config = dict(
    conditioning='none',
    norm_position='pre',
    mlp_ratio=2.67,
    patch_size=[4, 4],
    layers=8,
    width=256,
    residual_init='zero_last',
    lr=0.0015,
    beta1=0.9,
    steps=10100,
    lr_schedule='cosine_restarts',
)
Rows from block 2, named by matrix and row number. Rows with one number belong to one neuron. Each number is 128 + 24 x the weight over its row's rms, rounded and kept within 0 to 255. All counts start at 0. Numbers have three digits each. After the name is the row's rms in percent of the matrix's.
# gate: MLP gate (model.blocks.2.mlp.gate.weight, 672x256), inputs 128-255
# fc1: MLP up (model.blocks.2.mlp.fc1.weight, 672x256), inputs 128-255
# fc2: MLP down (model.blocks.2.mlp.fc2.weight, 256x672, transposed), outputs 128-255
gate.146 101:153119125145079117146157106081114124114118151156106147130119116174155104118158091099084130158132166092136159141084158128156113093123107112111130153102118112101146109154121118111163156166127117143152121123145123114105149153159103101152130141179066157141149084119152117162123136131146128082137159121150115146131087124124140117141140106113123120146085122105140083116149128142102134115125
gate.147 098:133124135132164082149097118097123162128076169179117157139126118097112120149199095122125127137121210114112133143156175153098119106125167133172140138143126143131156167110103109140091057115106123153137154146146151117138136147124134107133138138176109156082117102107105141083129138124094117138091141110118125124137113141141126083123148144153098126118181112114103132119139097135132111069127
gate.148 105:107110190147113086137121133173164130125150155164128112104112157079083156134117114099116120124085134120112122106130144122127110113123144168148092136153125141120124138152138162163114085147115147163167099150130129172144136112105131143127161092121113148096126132101077159127095083104145137116131147119097137120119107128112152085132133138127145097131152109108085195118120137105149137140127
gate.149 111:152133125120121137139199142146135119159132119130100106154090140120164145137128093155084177164080147137143096140136121114097100158108087145135152144120088116128102106119115130153119121115143174098111155160162072127120089133133155131140145134130106192118149121121122089116173117127134166137150157162158153094127132094120100109123106169075148146123120113102136148153121069140151110140098
gate.150 096:096081161124092149154123139130154183153132158137118160136087115089104145100133166122106103144153147133154108110159122084107133165093096120143134136124169153137118071113139144146165106165165119125125129122131145137103110116129181095116142134144114102122161090129155150165108140137128113092153095146092143098134139160121141145122174172121122118119145159116112146102150135171152112079106
gate.151 096:103075194140129150134183150127106093150144145089123116142097120136162127111109153119140109164126092098106146147136101126157134104112148143167128114168134121117130137152153141103152107156132117110167149123129084149110135127131136115117126152104131142098118125091113129126091134112158126139143086161084131083153166125148109126093149152102110055148099082117129148131126128098133125149116
gate.152 092:148130137119135080137094094179160123096119121181131120136148155143138151142115140096155116138122123136093129143120139164120113136164145134154122183082119068109125113090101161128131079143145141145148085100101135126108178138121109190120094115141112148107095106139138155130153137129149141148150161125164125103101143119106087118155126139094115128112153135156123125125105114172118140129119
gate.153 099:157133106115096115110124122174159165158117166149136130124151159112087117131135119111171136127122094111092092126145150172141119135177098147147166176136125152109146135130180126146105137061146104134101101150127132110150126101119120149118166112093146151140158128089148080096115105109137129123138134143109107123104127122112129142185136112072097124109108109147161140104104167093168157103127
gate.154 103:115130123147126141111162125136101140147110160131138113139104114141158097107163120126084137128113137114135114171088148080158156162153133163108148135114115107098087153112186123112141089097080135146123116145140154135139102113119123152143152176145130146146109122113117119110165116125155149180115133122105161138126170101153118115122120154099119156122106123151155112121106094134137078120105
gate.155 092:160090126106113129115145125105174111123138158166126153110137146118159121184149143081142114119138196126076120134133129122099124127139078123174135138158105134126142074131112100162159134133133166111144086144137132140122127132138150154156125112181137136114067137079155143128142149130124125098113119111163144126139167118127134154150135129073138118125096166095153131126140101142131079119079
gate.156 107:144076126138115146147142148092099089159122146128125134132051137113147118130121117099099154153108131139134078157147156147113133160104145110150159092140137105096125079103135089117110128130116172093103158130101135108130115139126120147093143138110111141122181159132146124108140147114147129149103159126154112148158175124149178065103094115099127100146149138135144113107118131152127108129135
gate.157 098:143144132140120145055141105120139135148158138113136131135167134159160126106146154129110124120159122071111130106113077148152166131152134193133093109112143113117120119165145134107083149129130083182165145168125107155088154139130100126124143167137144114114060132095095146138104154155088109129147139154093132110140094143093141157157122126139111144143115081137070106201133137091122122122127
gate.158 104:126151141153129142111129163127058118128116089136147158150106156140151137105137147123131139115120097175081069151119156120127121154141158146082141116144188135155100129121124123103154165125136139129123151092097148155125104144095160165115153150103132104102175111111079147085133097125126124135136156129101117138159127215164186134136164144141103148157131115127133137107104170106097151123129
gate.159 101:097125119124121152162143168148130140125134116121154150168133085104177149103131134155152135175127150134132133156122112122117093131152092146101185117195192122105146147085125148126161128137086140127137138139134121145151136124146127132121153094122128116130090093143148107153151156121124139143166140152157161163155115156120126153156143155135095106142106098109119156126132137119162144148080
gate.160 101:123107098094130123136165148122142119173137160172137136147110168149153132100086087129138131120116139101087108134137115121160145109132139129167098105112145148115123149104125140101109121141101131123176125127133116132105170145127145136134108115116123145144144144112122115147143122119164147110137108168141140163139092121110179162111092130147125118172132093130127152146145106119127132068091
gate.161 101:174129139102143157072143156144145166149118130102114135121141147104115123119090107119125125133096121158156092097131137113081102114116080130177149091156086131147144162186126136097107139145109117100139141099085128140142089137158156163128161090091110156102108133082111146092123154131165171160117149163146154107108122086115137116100155164135137139097100080145124096150089144126162084130129
gate.162 104:111130114171132150140133137084142100139118124090107104135061133093114089105137124119101137115091128128124142087160124166107122119115133141144154108128169163127129115119130169141135130143131127096125128123173121104095153118133112117146117161124151163140121117134164125134168159113141144108149100142176153136180157121127142108143165165092174135132141158146125124130140141133177151094112
gate.163 096:164152082118114119131103105115149098116122136161146122087130146130123102120116125143138159075148146118066129117118127143155142138138107124113102159106153108103118141109125099155105190148136140166128130149160184164090163101146103130169104121135116178147155094146133067103126134139154109089106173161125089138105099125107122108146124120131142136158159131149169156113152088122110142126109
gate.164 099:115134087098193167146157131118139155103062119114109076127117162160143106130121163094162142140119141103121145146150113068144142133117124148172161095132140130148111128091140134125163114151148157139134125129115152117160146108109148123114097097132182120121120085138127146120146111102172153137194145128103122136131123102156104120099111134094148092107114131154134178147136080152146139142082
gate.165 089:149129149126135101133121194137127104150122122129103082138128152164115157178143096124136146121119129130136123114143174148115166171112127181143167104150115173157158162146119137109145117132135147119106148145107166117115074107139150113097176121099098108115110158106110170117127130137125155178138112146126125119108106149112155079143102159145094157091140129100164140133120120154134138123106
gate.166 095:121112137107151138112110135146114107116090156125175110098156141139094121087133160137115134105066112095135105143123164132133112152127157129113140140129151132078110170105128097164133169100119142096129102101074089119110117155098133140096200137119130145146163171153091131091105149130124120143131103131100164093126145156139158120161173128103113096137139085093125100139140114126160157162124
gate.167 099:145079111082133121126149145162147115139094179138158088121142090121145130152111138141137158135131111128139119123102120131140132159150118139178108128155098140115119140142179168139109105117141182155143105154102102134181154105094106127134154120111123130145127143093104121119133108108122115093094170147162098095126109115171152120111156114131097141131140144117101090081151124067163114143161
gate.168 098:108155116162122114157158115149126116101167096144170182120138192166110141133125097089151165137093100152112148130127139165111141108127075142141128178116146072149096143172134097099132127151125131128135128143125084115137114148160127142141186099119134079106149126075121120129114109097124154131122171168113127153125156108150110129113132122099123108118126109113092159139124097104146107107106
gate.169 093:156111134110121160174153127137134147080165129166122111104133142153131127124114151128145152102093138121124150122142113137196119128132133151124180127139170067102095159144140090094127135118079129172127136121120131207159150169096124139116095165138127111144164067111132153142117118142153108160144164175135148153154144130128089098140101083118143091133085141164143156130109097164125107141118
gate.170 102:099139120081131181126159111137153124098094144153144110145134159143125060118132155103164139107079074111122154106125116117141140105082156121194140115133135139105123132147098089109187116140131115158115098103136075173157152102126122083102168145171138125132172173120114144118145094150131137115136106130132091148120090132147104106135130152105134109136116170116136173120163069119107149122130
gate.171 102:099163129076152125102153134144134114095117148108127120157162126136175152150153116149132135141110136103097109135141104140074147119124097101138104167096141136078089142113143177112157116112083131147111100136113151134099170141097102117120136130182112135133097185134111109156109155115113115088130136103119106084111200136146137125129157155098118165107117096145102104109138145125079148090138
gate.172 100:177112147139148141132099128136116141102133133175095137112161184135089117080092114134116120127093130181139118136101105160111118104115080114167131104131175126121095140148059170114105106123131126186128164135162127148117121155116137125053145122168151129148169105126086137126115136155150116111172147193116120160122174128127126088135118102112111177148133087145165129146130166143105104102117
gate.173 090:101101125120097118107105120162135113133127157153132093173092161149133112154134131103083124146151138122138139117132193140127126170130107140138137132173131128130166117126139124132095144113122067099145103121136175077150138171133116154114157084142115091051132181124104140108135110124138142121156088112132148130129137117108131161158146155126112184146127156107084075118125146092145132120088
gate.174 095:163119126119143134147120085205164133137107163137145128152101133114096083144124089171133127140100130111133116136113139147165122075114150160099152146098115128098088099125104152151073149150137136158120103112116101137125112173112169128147120130156147083146115116127103137072120164117148115138137158135142116123126110119124144131163123134130146152144109165141125136109113114127114093126148
gate.175 098:161122128114117132113127141164116128149122113146149135158157137112079152125138119134117129121148126148176120133112103155133089102097091122129101148097149158105089149142105149120095126163135168144083072102098156144122141168089123120111120090155142154147131135153087194110104140138104134123136111123104110120152144146121117157148128148183145145144142138161147138101137099123081184129142
gate.176 091:119097150107142151109134109174101096156117128109110085149132107136113087072149129133103154148120142145134144122126114091120097129138177120112114106156140137077108145135091128147119150140132118133139137185110125172102143162098106177136121127148129151142086139158138138120170130174097128065092113117142153101177123144171163122129128113138148142148164148084126140129127122119138169070170
gate.177 105:159117153118109149116116133200112110082135114121147132117121161136125126076097171141116136183102086129110096116122151090151077123126139150125129167098164109108110148131137151155128124067106117123097102097103132146158141150107119144105140109151127131130134197143097138106084100152098161136145133142127128109151165117131138133153159100135094128107160141118092132113117151137146135117156
gate.178 097:137152124113132121073139165100113095129148120116118126140129144119099160129127135116068126069112134156110105132147126119119133125142122114149111098120104153140095156141113141121167106155091167143112122160086127115105154139108098149134132166107118097119122129107124144088116153144140121111101113092108105043130142163125150132154136129167116133189141109118154120120112146127109132106157
gate.179 103:138161088114139135133177103160144136201093160163150127130087126146144103144105110154154132107143132112139132127079150144095139127161098126152120137126098121106131121123155122100109121129144152102162097149113184114115141118147132119155136161105151104126112085108140115141139150092145160114119104125136136162189079117101163126129114130149149117171111149128152145175125095135124100157059
gate.180 095:126127106110100117122148175092099083130136097094137107123175108116138145135104150126154155136128128130089189131136149113124150140114157116182144102142164140145130063124103134133151131089095102128157134138173133155131119110131139089092125169143108105160126146098132117124134144104120118108125109105145130156153119152098093105125159130130098124113130142132166160156118177106159156148098
fc1.146 104:117106103108123104121128149112102146171115141157126117093088109147087138161096104143160118136159100130141110087158137145116134159132096115142148128120130151151120104123165158133140111128052160123107138102149093142129094118098151146126107093045164087147156127169150122122140111129120121078117128131110125146156111179116164164127113108132132134113123154126105127139147144081110125160142
fc1.147 095:127142110151115133077134142117145142164111144085117126095144089099109113127084085118133126101150118141110124111096097159151176126100147138102147106114100159156137142157139077146161126126106122160097147144126165138152126095150103154149122145117158097148134136158125128096154143139088089127113165155097124208101101142144126136108104151145123140103090115122156157100109116165098187110163
fc1.148 100:168148083126159126113108158126127094096124123108120162136100117143124131126149158122115166096129138166166151160110147108151133148125081152119154117158139134121087123153095113128173111128134127117148125126106096122133132165148139111088111080123107142110152159117144159128076075157174104142129148107154132135152181110166131129174138118136116148122125147119159110106125161136145082094148
fc1.149 103:170120147101142109112137088141123114118103110155139164142161098091094140138125105085174121162126109155118100111151137125119115142085137092099094155129088115107157151148140131130094144165141142083144129109082127147123139159134122146133101138092139137149107151160157144157104169133116137159087120182140164141125163142095132149127115116143136113192129106129134117106123135095173163127151
fc1.150 095:105130101163114151134135140123167123136140133160110152153096148124123143125149087122137152139102139112161131128156136124062147154131128152129124177160153144144116147138140109129142105188145134110109125134106138131121098119132164097130134133110125167148159121130154109111150120108160182125144054160107148115139140096112095140170121170145113145155116136124094122155164101153133103094110
fc1.151 091:127127134163119101085125133120166152120140115132116108144150147180169138164135079109131123102159116173128142158120162134117156146133139149106156126114136140124152119089152142159152113142101124152088167127146099072191096083150148110158117129114126110137113157119110107110124122136111121149137177101167134121110105127114107130115117090139084131104159095111151109099078176150106115166112
fc1.152 093:099160124135165104135114118170156123179132133095136121154123158137124132133097130124138121096125090115159082080145132145133091108136116147132111129179125113109146164183173111110142145117132089108117189132131068145141118142122127127145185123086130156113117199128187144109135125159114172143125104094094106131114149117135140104123148147168083114113118106122112110132147133132176116152124
fc1.153 097:141111147156146128106108142172150151075135125190133095071130136112089124122104174150117110131066144105161161128115115132132117080138125142117140158118119153085134140154127178178142136145128134132122149095119159134138115119123154148139108112181130128175143135107117127118140127119144136147158123173112111124092124116145127120168145151122144133118153111134134129079149160148126138132115
fc1.154 101:095090131120109116135134129129141111154160157093138097108079127134131142136141153102142123146113082084108110121121131106138133138144144117148136130109120106145128137123170159156117112141133121152150185102143107137113141132077127171146137103098111135133133114124134124168124136145138172161155132114135178116150122084133124125140101125110147117096115150119082103121089095133161108154136
fc1.155 098:178118132168135138110061119133094120122135067106124132120129115094107157102114125134139117186100095136152113153124140122131108174099155141078160132166120152146107109152141127105106145138147146087093083124125121120144105146141114103113132126112121113115168124203123117105123114139116149184130102113121088123156150166155144093135102146126107124130149111168158092146083123125134161106151
fc1.156 106:142123093147101159103124105086102166146180119121116125137111115168094111107155120116134113142190103117139110144133102129153165104113161126157161058098121160143111144149125104134136158096094154136127127100138114135134105147112135118130104141119170127165098109165112125163106146141123095087146109105084084150109069157123151126140102172136134131121164126112143120117125124172074133149139
fc1.157 100:100108119099141144131158166100129115181154164167131138118103102133060117143112163155106127090142157138154100150135107135159119101106150056120108115112121198105106135050109086148091141125103139083117125108151114120157128139120125149161137175154137132163166166123111154120159140143120167093072122079157116142154090121137148140139113141098143150112139128158148101099113141179083156119123
fc1.158 107:131143109160124133103122145177131141089098149142149148183134142148130068128147146097128131127096132203081159138082118087093101112128131189160165119117171109139098156140115136098135117101127125133127106109129148175110135128089131102127146134115146109151149129092138137127098125107084172161107151092099092107139143135123119104163138144155108107146144123175143137098102129122076158101168
fc1.159 100:095121109101144096060187213098120086122133181120140080115134115071129124110134126120131162118131138111122125160120133118119086107136108127095100140120111128113102115119150139156129111110112141132090080092139152126176107134139124144060128139137118104127123079111136133145116087151140099129123145119132138115124164129105104070117124144129122171125132146143139143124116134073135126126109
fc1.160 100:136175092116108087128099139135136131142128125151128115169095106146131187165144082126130140143138135114062131143104189125117158142118090135095134077144136166121163124114098147117108139177079142119151159113163115142118135090147115102156130097132117173115120112107151138138130145144119108123095148117163128128138106125128140119127107104156070135135107141155141146123127126127141117179112
fc1.161 100:120136137175135115132139128138090140106155109119148142112102126117121156124131144159172170090101092126092148146159148120113128128192121143044116182157146137122132130126153131127174127145170123114110106123101094148132112097126102103102109111145110165121125115140151080088105132146144139139099084113135146136170145121108076126113137101131109131166109152135173119149118121106171148161103
fc1.162 107:141082099132131165119125095147097104184131075123116147091107122123133062096115140138133134085142118164111113088113114190111135124074142158159194139117129135116096119129132134148148156128115127102102121147154149126107136135092125106147138108110152159135112144159111119143129156129143148093106114113119108123151118141114110172159149146111175142102099154115069084130121078145156107075072
fc1.163 093:163123094142084135120119112092137155145112134171146120147127126132174138155149087135134136135144131087131152127138164140135118174132099126172086133124160126112166138125105122114135109146118134130084146130089136122126130137115089144140092075144139105092140168111125121113145098100143135158158108118095124129132135125105149158082160117109128110163165129093131122124068082116133147160092
fc1.164 089:078133114135097081061106157171093092173171148122125137179145111183135130158152088110109133146187114138154114138145098118117092123128175141131158104134083165155179148123092152123131137119129118113107156124082138111120102125149119129164151096100113112118111177148145072110114121140110094140145103091124143131108124161119147131095142121177114152131121158127124110144140168076164156165155
fc1.165 086:116104144116110095128140161118077120149134155124137154157091122099094144152147108104087137127137113127125138136164165109100126169121095146148137180158140081102143154135151136110166106107139114095137113139095096107129123113111151101099180098115070125105125158129081112127122142133118153108141110122144126074153136134137149129135152114136111109119146130140117085126143117102161135114090
fc1.166 098:126123111141109126111135143139121108162103140117151141151133144090113135149122165110117122093115088119160078110142132138113138102115167107142137120100123186110118128110172128166126160099109131109116129096130113112114128144064119110125173105137153131150141133126098143136094177149099115130072093105122175126137154196144146101156184122178112116153153110118153062122142172088096129131107
fc1.167 106:078135127130166107146117118085136116087161116135080135123133166111119131117187097154100114125160113146137155171134170144152107100113124153103138085132169099125157099103051095079120136169137097162138155088141132117140101132163144108126095171118078103096126136122112126128101092127144150156125117143126112111119110165135129127119129115144144137127137091191112105160127128113101084090137
fc1.168 100:100120120132155151124155147084130112144100133109117149131172114140108139099171168140139132124164118131116145139102139105172129122170137143134139094113134111132157122153147131111124151100104098096123124128148120114170132166130122111101148117125140094105105132170097139150106116134169084128136146178113123162103092087150115199149110135095099129108099143172155096153138136129058126153121
fc1.169 097:132120132128150189181090066127130152115114129143117140134089137078101140124115094115096124133111153149144138146133115125107151097078150105142124144103130146151089144103141146131111112109152148119121146084161121101138123124130166129172125144149139122148152129125102130108154115113188144122149126141092104176168085095132102125113124139073124135118183115145138119091129091150122121100155
fc1.170 107:155120154121132155141169156119118111078159095151156126103118128125137140127152145196123150104130120126123142097135098155142153115134106122138083127110117100122119154137145102134094119136132131173115137078114156181127122151129096169103108099121126148129129121098115152145123106103109105118123100160155144147149138124213135128145131135104118136092139142189138132104104079082106124110145
fc1.171 099:130131131150117119140171102140133152110135139147146128113145111111145080138136093131157137147132136118097077083131127167082171102136100141096152157131146119131133076141129166154168126122143123142131141159135132141133134091111132130114112142148137125206110121123145102138116137122082101109129170119167168114111144130119136140142110134091151169086111134110088124141174077119144143145145
fc1.172 095:181146090100157133143115161138087131158139106109180137118155134080163116113114090161118162135130097153100099099167105108083151131143123158091122147115124179103100104126146091106126161105139126114090129167082098124108124144150122140126128132102132102178116158144122116085115117099106158183118148112115064128128123111183166158132166149178071123148129116126113105146108154131107152118123
fc1.173 088:143168133139132136117129123095144147064141113171118135132108107099178156169140127155194162122141096121139183109093146110113106100161138146160107165121125069109144085137141138139137078178172129153143125131143122124133167106127089114162160155181133103132110102100161146162154119151105069134107160126144140142133139126164059131161105137115139103141130151127139161095136139124126125149104
fc1.174 093:145112100115129154179165148123145124144155082148125143108100123159123103053116084126153140097094134153134130125125089121149145112112111124151116116110136143141097116145115097121155115167108189145081159112113132146162148138118114124115070143122122107180135108145110138091128156122133151119164122151132088116159146136144100113100121091106151141160107134144095131148180074132130141138128
fc1.175 091:163134110168083169117133101108141087115108094144131142116097135148121100079135106140114128151090146139067106122134136136115123100113118155147109129087128081145105067161140123124108100165106120144129102130124148122121161175120152129142129150128137143103147118123084148085152125119105126100132156125143075142162154106158165105137153114088132135145119137168144107122058105177100087103119
fc1.176 092:091094126147077145103104119103146165154150129109126055101141100108162059124117078119123143131117101139135176092161092085139149106125133129135142182113116144112119086088143130117137132141124096151126132160155132163120146094140124102127114152149148145179125159096121134134149133122097178096147142154107107098150114149137098154107135111125160099122152095123091123118133091175139152119171
fc1.177 105:140140135106107157130159120137071084172154123128140143165148153149131146107109149098101126160120134175139105145123179145158123104101171130130091082131155148151105142161136146123156105121108135105146168112136098127158097155116181110130145108108122140118150122116134164144152135147136163144183131096119080121180122173157173147121148129136134126137138123140127102131129147142100133124153
fc1.178 092:116136127126106105136133129099137153086131109141138133144129103121148160083081100168131118134178156103140162111138128149162123124131141140150151127115126122106114126114110096159134136089106156148120159159141146177167145155121133096101099110124120069116139114163138121161143120132136145122144147144122190159092091106135140167126086164152130149123148147132140159125157156112129080113149
fc1.179 100:111164163106114152178152108097095137104129106102112119103095112141141145122159151112181133130133136135124180130127116155124126150149136156101151120108137106167088087124136171145169096147152161171147124121131096121152128120093123163134125127117132096094142129134109162143125090097136132121176171146145138146166101145124094139152143140107145126125142140120097141136108095130156125147126
fc1.180 097:141144131084109134105175185143128124137118143098145069130139106153136146102131081104071130131157126152137153126139165099129130144124134153131130127141120143168148151075118130144122125106144109147137138145145126145158118132150134140166127131105107152113073117096146123115139150100128136117107130108120158098143162111113111143109152095156104152100139100134097064170112116091191124140124
fc2.146 106:151079098135127101133110148137129089146121129091141136126134130105125157126111114096125130129113149149112138175120159138096104139157164125127100149153113124134161143060168111108124129153118067141134132127143157115113137094175148144175142149127100121127065123114097140119142131110094097127110159145142161117119160148092108138148202143108109146100157143117121137066157092119119109073141
fc2.147 091:152156139114098127135127119125103187138139144160122094133120156097120121132124176177128154141097107155155153098135103090119122130124128124108071163117119163132110131120187130139126114112142126116123106126126107140178110119158103109147119140124091135128173111123166108140176088153103178149118121133163131144150119102111126134120126143107152135153142152198167153122148149141174109144126
fc2.148 101:145079090120129129136130128112140131149160112138167107180114123136072128117129112121161136123121114108110100142065118152129140122172115089098138133136135131122150123118156114115139146089099126099115120130118114186133139112132169176173134145136167089156161133151093087150163103111124098122150117132145136154130133125098183125139112125092121150119144155088113154084116107114116127132083
fc2.149 111:107104114146133123093097133124155177134119186147156158157155165077200105141111091086159117148153153135137154073164094105180159121131105163131124113148141139185148121160121141112163137122117118160149118101151135138126129145093154111109135124137140069141107099130116167131092154104125090164109102102121103131125125149153125132101089149168133105180115147147113102120159159094108132090130
fc2.150 095:085117130112167132126109145142117117136153122168127133092115094122119091123104090104140101137122112147101123172141095132110103135114163154069143163162144149159138145155096141130125117104125126117124092181143146117123120118126171160108111144163126124127146106135136093177143109116145127120135139118074107124173121123122130162103123085121151111087111144136081132145164147128095152156142
fc2.151 092:088081110109124119132115116112141147130155118103146099140074134145117117112123125124114169144104134146126117142136106124119114109152176133149119119085113166146069109116158163140142179126118128118105100084081114113128115133136140190110126131133139160134127144124142112104105122062123124123148133124150104153123164129160108135099127121095148134128083136169111121099158093106109132150160
fc2.152 097:152110145091158136124126093138141110149117148155122089130132133130095111131150121134096103110160103147068158120113077121062106126117096120117111130124118123153135087097124103120144154153131143121131088093135158128126133154126125142114158140142113122144114109138109130151131115134119120141128126118118127184119144124132120150142146154109127156169173152152137157122137113177102119173099
fc2.153 101:131084188177158170139138140131120110138143129098096111099088122146127133117146122141115128149113107144110145099140136109159111115114160117146108131124108109153121081064159128153068163152143166160119130106143141166157167185131107139125122146146132178172162079137085138120111150146111149148105131108152171103117123108153120157095150114139137117135129143139122112105128130149099136095138
fc2.154 099:119115169100153140113157117121134088122081120151108095107164095148106151155145130120136153126103124136119156160150104190112107094117153129115170124084119140115146144096111132128087139102138148119135103151132094144100141134158134098120134095080095154132129109129085064099155127106101124121179148104142211187117176135137155149148112106108141104134143127098153093147106129161146148121126
fc2.155 095:135144160103119141138144136151157113149144124131074134131114099173090119110125126112092096139159109114123116134133108159125114117103119111147089095129110109103110127128126099101118102107105146194135145143099142116147138128145096130125115133164126079117145127149136120140139160133157137131149110155150142150146130122148120120139115162085164127093135151118131141144138124119110142140110
fc2.156 112:107105130150112158144120167147132123144074105103096152122116136110142111126105130154125114144160159124153105123140149138094112144085119175108156129138117111122118118148079173121125130102120132137076138121129143120131135159117179131133123129108109147124158126139124163138130097122104142178138153098184169117167128096162147158056123085113140101100081160160125108167126140174102130134127
fc2.157 103:160114120134092136124106108129137167156134117125163136183099142148147122086173144110113165137139113170146146134125155098136183149144125110157112087131125177137098088112140141157113130128163090112135131133149138112143084069132147099150101134112146105156171113098114111095169177146133163061111077134127171125138115140130132112099133159141111121158127085123100124182145109153139096144123
fc2.158 104:174138123132124149174154149128108095112120130137135178123132121101148145097107156145186136153152130155155112127091135156138160119148130116117130107096129153129097114123113104113126146133161103107145140140149080162129135154137097103145069128143151090125143108095116083128140146134135194097149116148127178143137127120174128117121136155123171095134140162093155144143104141128151088142068
fc2.159 106:154098119118155118100169181164142135169149168132105072125123113149140114145143138168144151133153087106098138167093145097142107097150138145125136142106116154115120131103123125127116128130128135114125176137095125117162104117112111117106143143134111148142122142084129171100126102156137123142074124113167130175147131123147090146096143123128151120162098116151123069129099108083137117132129
fc2.160 099:149133135178116147106149131117127100156154134141160110104136109172127116118104105156143106130125114169135147114120102129110105097123170142175083161105122129159123122130130086108147158141141106109150144130118105110121165136099134108150139190143155138120098092087116094147138110120112118153153093159093094157130129127131151126138161145141121103113132165085125178086159104087090156176105
fc2.161 101:152146139135117133128134127129113138152129170185138131129129130175074131140122128107123104162161145145119123117107116100165088128150203106159115084123140111129125077109146168125144154117158089118137105085168110123141128122137164118069105126100127108123130133149114174136131156123129127093141150186121167139110167143124137171115149127153142124100126123157125128100149109143156119115127
fc2.162 115:135127150057139128127117137087116146089134145150178141154101137159116195133121144126121146136173119112091111119107156119181118149132150149141104130124144127159148147159133147159128118098101070176147098046084111134168170130153086131111111081137103113161166103146160126128096169117109126130138175116120119120110110134131102119098127138173097127141118128180152118145084120121111126155104
fc2.163 097:121122150148115107123157083119137156166104136144171144156093138092154121124092126128072124099128116110113162190134128133072105110162195141132121162128117158118115096124114114142106126133165122105112119145118162104091108097128128135099122131150119090140096174135099127143152104137126127121123133159126108158151125140152116129099116068136132120159128130184120103100149131147116160141110
fc2.164 092:151149189106156117127136109125153133108110086166121141104101131089109106153139137172128147117084130147122131128119096100160169106130133137140101192115094145104120150149163105092146112124117142132186116127093125139172153109104119120146140141137131138110156087086154106123119107139134113126149139148133111106133119122150115129154103163104152121145118113137120117125137117134056145128126
fc2.165 080:116161121110150161104077126137168151097142137181136142143153113168108131129127105091108151116126121134131126131099142170140157128077123109107165122110036128143132144118141104123095129116150092132110113129150161168118133133107136143130089143130165119155117112116123167133135109156108128134142127071125153144077103115146151152125149092152130145134131133088163106150083142137136103171098
fc2.166 104:126127092173120124141145113100088138110129081093124164100149102146143146117134138135161155162078111139145125160134115106138181118092105071094125112122114128130131115128130149113149109130153130122109095152161152148095103125164128115095081132157146162135134119123127120158136144147151189109148119176119123166140100112101137142109083133132150093122119107116093150115095092110139066150116
fc2.167 106:146109112124117121137173129167164144164126171106123149143139088122110103173108099082133106125118155117086104137100155119123093134137134146107130101117090139112128125132170146148100092164147118108127112123112141107127133081107163120108133124132120140131095163136115183147140113121095119120150135146111168111103124141077106137182142089100125163142136117136099155119108138096107140158146
fc2.168 100:148177095147098137139123166173159114148142169130140127116146097130120085122118094150105120162086116131156124105136121137083113134110143114111167124111144126122126100165119100100142132107139204103121158155127080138070107152085159120152110172086126137119087174130133107137091100097107137161102081104096089122138133115140116127109158117117146150149129146123136134110139111119099142133132
fc2.169 097:081107102131111138145118132112096136134132133129105185142119123151099137133156139097096123114153130149155140128073121148091111178081098131140138083152101129148158096120111164180114140158115078141129177124113093125118135096152159150160136115112103120129159153149117135113113141157136154103161119119151158111138124138156182172127146107109100138097112130124081101134113136135143104157157
fc2.170 117:108130127123103107121128148142144143138106150123121143181139083124141145129122110132064087099165150157118108185126102146097121153117149127115144105142101132121156120150117161197092162166136101112084138139166137068105134134147104132113117127130101135131099148131082131117119156110119127106115114123106152117120174152106130123091145130128109120130109135118072104146145173110151126130100
fc2.171 102:140105145139168101123102160103126136113110130139119116124078146192141084123128129138129127173160140148173146059112084130151128129117117148137108156138167110116116135163110107070161107080169154132138169130135095164097146139126093131120069106134121112162134114145185113130096127143135122152135159147111081122103111138142109151123113148169147101115109140128135129136127153120126110141128
fc2.172 095:089107143095126110112128130122135130117147119147072125131170150123124115133104109126135170098154131135100110095110099105134167097121122134136144142121082113133129117108176095142117152201169134165134079062104182159124142128151151215114144112163100118154110072093107155122140119096123118150136087118123146142114128134082119106144112152127116166124144129153143162118152105140120146182130
fc2.173 096:108105135110159104138112156140104123160115129114123140122095139161143103151109124122093135093172143117078139148125137132100124132119144157144128118099138125137133119131155110125098148100086118129136081094126158129137126130150161159119184110159136141131158120158063129079103116103151133140184163140118113150124157157141113098118130124076122163117153180157096141121113094157099106137121
fc2.174 094:151139119091144102105118125139104090132153136086110104132099085131144139092134116110113166167133130125164116163142099147172110137112130154153151062115120154088124146126137171105118128105155132138096105129164137158091104098119185151137124124140127061165105105120155104098156133130126127133138134134098129125148101130075104115137125172146146149099177142147150127148075114124164112122100
fc2.175 091:118100155155182119129105131143135118093147151147104119103069130146145099131105104109138150151142125136154149143120146141134091107099154169164121092117129111079133159125129196111123112107112125140134168146123136173099128140125155130107132164165153061165104107133149131136121099127177112147152141177093135122156160104133130159105102157119158125089199159094134123127131122118162108126107
fc2.176 089:151124133124103095155093135120124175117112107122111101109122122095140140172110149133125140084135142085135122151097095162102143154097177170088148073126123192094166158122110124151143135099148100130148116131123162130125070109152143115124130116130107111122112108145111101104156107110159119155130138131125126120122151113109144095090130125091101126135113148145092148154124111138147127126114
fc2.177 108:173129141129150151129142156145145145136151123156142137122122119213100100115126108100147147109137108155086139141078135152127127112138131142119136120115143112118118144089131123112129114112108124115158124117133112159132151104123093133137113142125130081148131138131122142156144149138140193106136159154121092115108175115136139125186121144112159137134166177074120101118129132147148107070091
fc2.178 088:117161115125157136132116129134111130131173125151056133147141146138127139142159102098088119100160119186135104101157176102127128093139112164150144117141087114116133159136126069134160130129151131150112161159141114130102173107115116130170143147171112139142118150099131139085139146168163065150145114082155116107122113118121104122108141161135113146130100120123149180152155102163144130157116
fc2.179 098:135113125118133133112123120124141100101091103106129092139141138134133136109110114094178128148174138122143076118099126131118176126143042139100153110105138152191116129136092120126113120142147130148080118126154101118101111131140141134077117120087112113142108150164078163117120160127110115120088176131121106100164128107155120133138101131181114133079139135166082133133183128106132155074165
fc2.180 099:137129132087148127125149120111106094131121142082135102105109099150129147138115118195116135102117092135082115130123118088129104125089125149133107131097129100113131167126103154128110178094125110131109108124137110132129138164147112166127135133133098184159134089155152067091139092111138120112131160157130127131154138119125136151140131122133124121102128153135079120119132149117132151151079